{
  "encoder_depths": [6, 6, 6],
  "decoder_blocks_per_level": 3,
  "muon_scale": "original",
  "adamw_lr_other_params": 0.001,
  "final_lr_fraction": 0.01
}
Rows from block 13 of the encoder of a small image VAE, named by matrix and row number. Each number is 128 + 24 x the weight over its row's rms, rounded and kept within 0 to 255. All counts start at 0.
After each channel's rows are labels from the 100 images, of 14976, where the channel reaches its highest value: "responds to" is what is common among them; "peak at" is the part of the image that holds the peak. Only what is clearly more common there than usual is listed. The data: rendered scenes of coloured solids on a plain floor. In brackets: how many of the 100.
# conv: 3x3 conv (encoder.blocks.13.conv.weight, 256x256x3x3, each kernel summed), inputs 192-255

conv.218 [129 152 131 127  91 111 106 121 129 138 110  97 114 115 163 129 127 152 183 144 130 127 180 107 144 180 143  80 116 114 124 126 161 105 138 191 135 157  99 135 118 118 111 103 131 125 134 135 110 130 102 149 121 179  98 148 153 108 122 158 172  76 128 116]
responds to: count: five (43)
peak at: top right (43); top left (29)

conv.254 [150 146 156  97 167 115 129 151 151 136 160 157 111  86 113 181 121  92 145 177 108 148 151 157  95 159  83 148 128 139  90 159 102 140 158 132 146 133  97 129 139 113 107 139 148 159 108 114 119  98 126 139 125 133 123 122 137 100  92 152 180 183 108 130]
responds to: red object (51); count: five (43)
peak at: bottom centre (32)

conv.177 [168 124 142 117 133 117 137 135 151  92  78 139 130 126 131 179  59 157 102 168  92 166 139 121 124 130 107 135 112 130 126 110 121 158 115 107 120 116  93 111 127 109 112 108 131 125 134 147 121 128 133 157 111 130 177 159 153 163 183 150 112 139  94  91]
responds to: red object (66); count: five (41); its colour: red (26)
peak at: bottom left (28)

conv.161 [ 91 109  97 197 160  83 151 108  93  86 105  89 126 139  91 142 102 126 123 144 129 112 101 112 148 119 146 161  86 129 127 175 132 121 128 128 122 173 126 104 151  85 121 142 155 109 151 131 124 135  77 142 102 103 126 139 153 157 115 163 115 131 119 117]
responds to: count: five (41); star block (29)
peak at: top centre (55); top left (30)

conv.150 [142 115 117 142 122 131 161 142 110 128 128 135 137 128 106 128 114 155 111 171 118 158 184 108 108  99 138 129  94 129 144 122 144 155 109 109 129 169 150 131 112 126 128 156 136 160 162 115 121 131  96 176 126 134 111 113 127 129 130 132 153 156 154 187]
responds to: black object (51); red object (49); count: five (42); its colour: black (35)
peak at: bottom left (35); bottom right (29)

conv.189 [161 143 121 130 172 124 142 162 176 121 150 116 148 136 180 106 166 148 118 146  96 125 158 107  58 125  82 104 136 125 124 121 156 105 132  96 132 113 138 112  61 102 123 122 175 131 100 128 130  86 121 141 148 124 129 151 127 126 141 125  92 151 157 169]
responds to: orange object (50); yellow object (46); its colour: orange (32)
peak at: bottom left (53)

conv.111 [141 131 157 155 150 132 127 127 156 135 112 103 150  84 175 144 151 143 106 123 140 126 137 106 115 107  50 112 151 143 115 136 130  59 149 129 127 123 108 134 122 109 122 113 135 122  76 144 170 134 108 105 132 104 131 159 148  77 151 107 123 120 119 111]
responds to: count: one (42)
peak at: bottom left (86)

conv.110 [123 117 143 121 131 146 177  96 138 133 168 167 130 139 130 157 141  92 134 124 136 115 153 129 168 119 108 140 144 119 115 139  99  97 183 161 131  97 100  92 105 148 130  87  77 156 124 155 107 130 154 120 109 134 146 124 137 142 133  99 111 115  84 124]
responds to: black object (48); count: five (47)
peak at: centre (32)

conv.23 [114 165 137  89 121 117 145 160 145 144 112 182 120 148 124 148 136 119 129 136  98 134 167  98 149 153 118 165 102 125 123 129  85  66 133 126 109 131  86 127 140 129 168 162 115 174 148 131 109 141 171 144 131 124  98 135 129 105 129 147 123 152 159 107]
responds to: red object (82); its colour: red (53); count: five (48)
peak at: bottom left (40)

conv.187 [128 117 140 124 109 112  94 131 121 115 146 139  95 117 133 142 127  72 116 124 134  83  98 172 129 172 124 110 132 114 128 135  91  98 158 183 113 141 116 155 123 124 125 101  53 163  98 104 108 126 104 121 125  90 142 155 134 116 103 163 172 118 107 125]
responds to: blue object (55); its colour: blue (29)
peak at: bottom left (35); bottom right (30)

conv.94 [142 101 137 138 121 107 101 136 119 119 120  94 113  69 183 115 142 104 163 106 136 149 103 182 109 137  99 114 168 105 118 126 140 122 135 132 110  82 158 116 106  99  94 130 130 102  91 142 153 140 141 117 114 127 127 147 147 152 154 102 132 156  95 121]
responds to: teal object (45)
peak at: bottom left (35)

conv.238 [141 124 132 169 112 113 150 139 107 140 130 112 156 105 154 119  99 138 152 132 146 134 123 146 124 122 118  62 119 131 101 152 139 129 132 117  89 103 135  92 121 116  98 120 140 124 162 142 152 161 132 131 150 118 171 173 128 134 182 121 153  95  87 121]
responds to: teal object (51)
peak at: top right (30)

conv.99 [129  87 170  95 134 130 145 125 130 107 115 123  92 125 101 130 159 138 157 130 126 129 108 103 131 117  96 137 116  81 123 158 112 135 101 118 115 163 154 136 103 127 111 121  93 145 140 150 138  92 142 110 147 140 122 113 134 105 129 100 118  88 121 127]
responds to: red object (54); count: five (42)
peak at: bottom left (56)

conv.115 [133 148 158  95 168 103 133 140 123 134 110 139  93 148 126 142 112 171 152  89  91 129 155 134 149 121 128 163  93 139  91  87  95  97  79 147 111 146  93 106 170 100 100 140 136 158 103 116 106 137 153 126 103 135 146 154  96 139 172 114  94 172 100 154]
responds to: red object (48); its colour: red (25)
peak at: bottom centre (33); bottom right (29)

conv.4 [128  99 164 128  93 107 123 125 111  95 117 109 110 172 160 143 160  95 139 110 119 138 138 180 139 219 156 168 179  99 142 119 120 110 145 140 103 162 139 113 128 134 161 100 120 157 118 167 114  93 140 133 114 108 117 157 137 131 164 127 119 126 132 121]
responds to: count: one (41)
peak at: bottom left (92)

conv.32 [111 116 169  92 148 157 139  84 127 133 111 130 116 111 118 110 142 114 139 106 120 111 119 124 109 127  75 118  98 100 132 148 106 138 163 106 128 116 103 122 125 105 138  83 140  94 114 132 135  85  94 134 111 119 140 144 170 170 111 101 162 106 136 120]
responds to: red object (48)
peak at: bottom left (42)

conv.62 [124 143 100 146 105 132 153 136 142 116 174 100 152 160 144 114 123 170 130  86 187  99 104 106 108 128 182  86 135  80 137 150 123 133 143 134 123 120 155 129 105 147  81 133 163 112 141 121 141 146  94 154 122 125 126 137 155 172 107 122 159 110 118 152]
responds to: green object (48)
peak at: top right (64)

conv.22 [128 151 181 103 120 125 117 102 125 130 124 156 109  89 125 113 131  94 116  93 129 114 180  71  93 131  89 161 156 132 135 100  73 105 139 107  86 126 114 149 150 155 126 101 123  93 140 101 112 144 153 124 144 125 110 137 131  87 140 124 149 106  94 136]
responds to: count: one (41)
peak at: bottom left (89)

conv.219 [135 114 142 144 177 100 106 150 133 132  99 143 139 103 125 111 172 139 131 153 126 134  72  89 112 112  89 152 123 158 150 126 115 157 104 133 126 110 117 138 102 120 140 199 179  69 140 132 165 117 113 115  87 104 131 163 123 107 149 160 122 131 144 161]
responds to: yellow object (47)
peak at: bottom centre (31)

conv.215 [158 149 135 137 166 136  96 110 140 112  78 105 173 134 161 107 139 124 131 129 109 128  84 138 117 166  93 117 127 131 127 138 127  91 122 127 141 163 175 125 149 130 126 145 145 140 129 127 130 117 158 105 140 120 105 126 126 174  94 156 116 145 134 138]
responds to: black object (58); its colour: black (26)
peak at: middle left (50)

conv.198 [151 101 153 123 140 141 170 116 154 110 140 106 155 123 161 126 111 171 139 119 131 107 143  98 107 154 101  71 157 111 120 155 106  92 122 115 144 102 102  92 133 175 126 129 136 126 135 168 132 144 113 113 112 124 121 119 106 113 114 133 154 124 150 121]
responds to: green object (47)
peak at: bottom left (35)

conv.28 [129 103  96 116  86 151 169 116 128 125  94 127 129 156 122 109 130 160 140  92 117 128 167 154 112 136 146 144 131 108 133  86  99  98  80 147 121 135 155  97 125 132 116 149 142 167 116 136 111 128 118  94  86 160 129 114 106  56 110  98 142 155 133 188]
responds to: count: five (46)
peak at: top centre (30)

conv.127 [143 169 145 123 140 136 102 123 135  99 153 110 117 137 160 129 143 161 126 137  78 128 158 116 122 148 129  98 138 115 115 124 115 124  79  78 114 106 108 128 124 169 154 112 101 149 106 124 109 122 138 105 102 122 146 143 111 127 100 153 137 119 105  94]
responds to: light from behind the camera (56)
peak at: bottom left (74)

conv.77 [162 147 107 139 125 117 162 160 170 117 110 134  97 111 109 142 142  89 123 126 131 131 120 187 136 127 114  90 170 132 110 169 123 120  98 146 120  88 158 163 129 162 135 148 138 164 119  92 107 132  94 137 114 109 133 116 121 144 131 175 138 153 118 135]
responds to: chain link (29)
peak at: top centre (48); top left (44)

conv.164 [119 128 154 117 152 123 112 160  96 124  92 162 131 135 121 124 160 104 145 169 102 144  88 116 140 121 103 133 125 125 120 149 136 112 136 141 106 148  87  98 107 116 111 109 122  86 107 108 122 120 123 120 127 113 136 113 135 240 115 148 137 113 106  96]
responds to: red object (52); black object (51); count: five (42)
peak at: middle right (47)

conv.154 [155  90 106 120 136 106 135 121 167 118 113 124  97  98 176 146 115 118 118 120  90 162 127 135 125 157 104 105 106 109 122 111 115 108 147 104 108 118 100 101  83 108 123 137 161  93 121 134 168 145 152 100 119  94 162 111 126 132 126 148 118 130  86  96]
responds to: red object (51); black object (46)
peak at: middle left (34)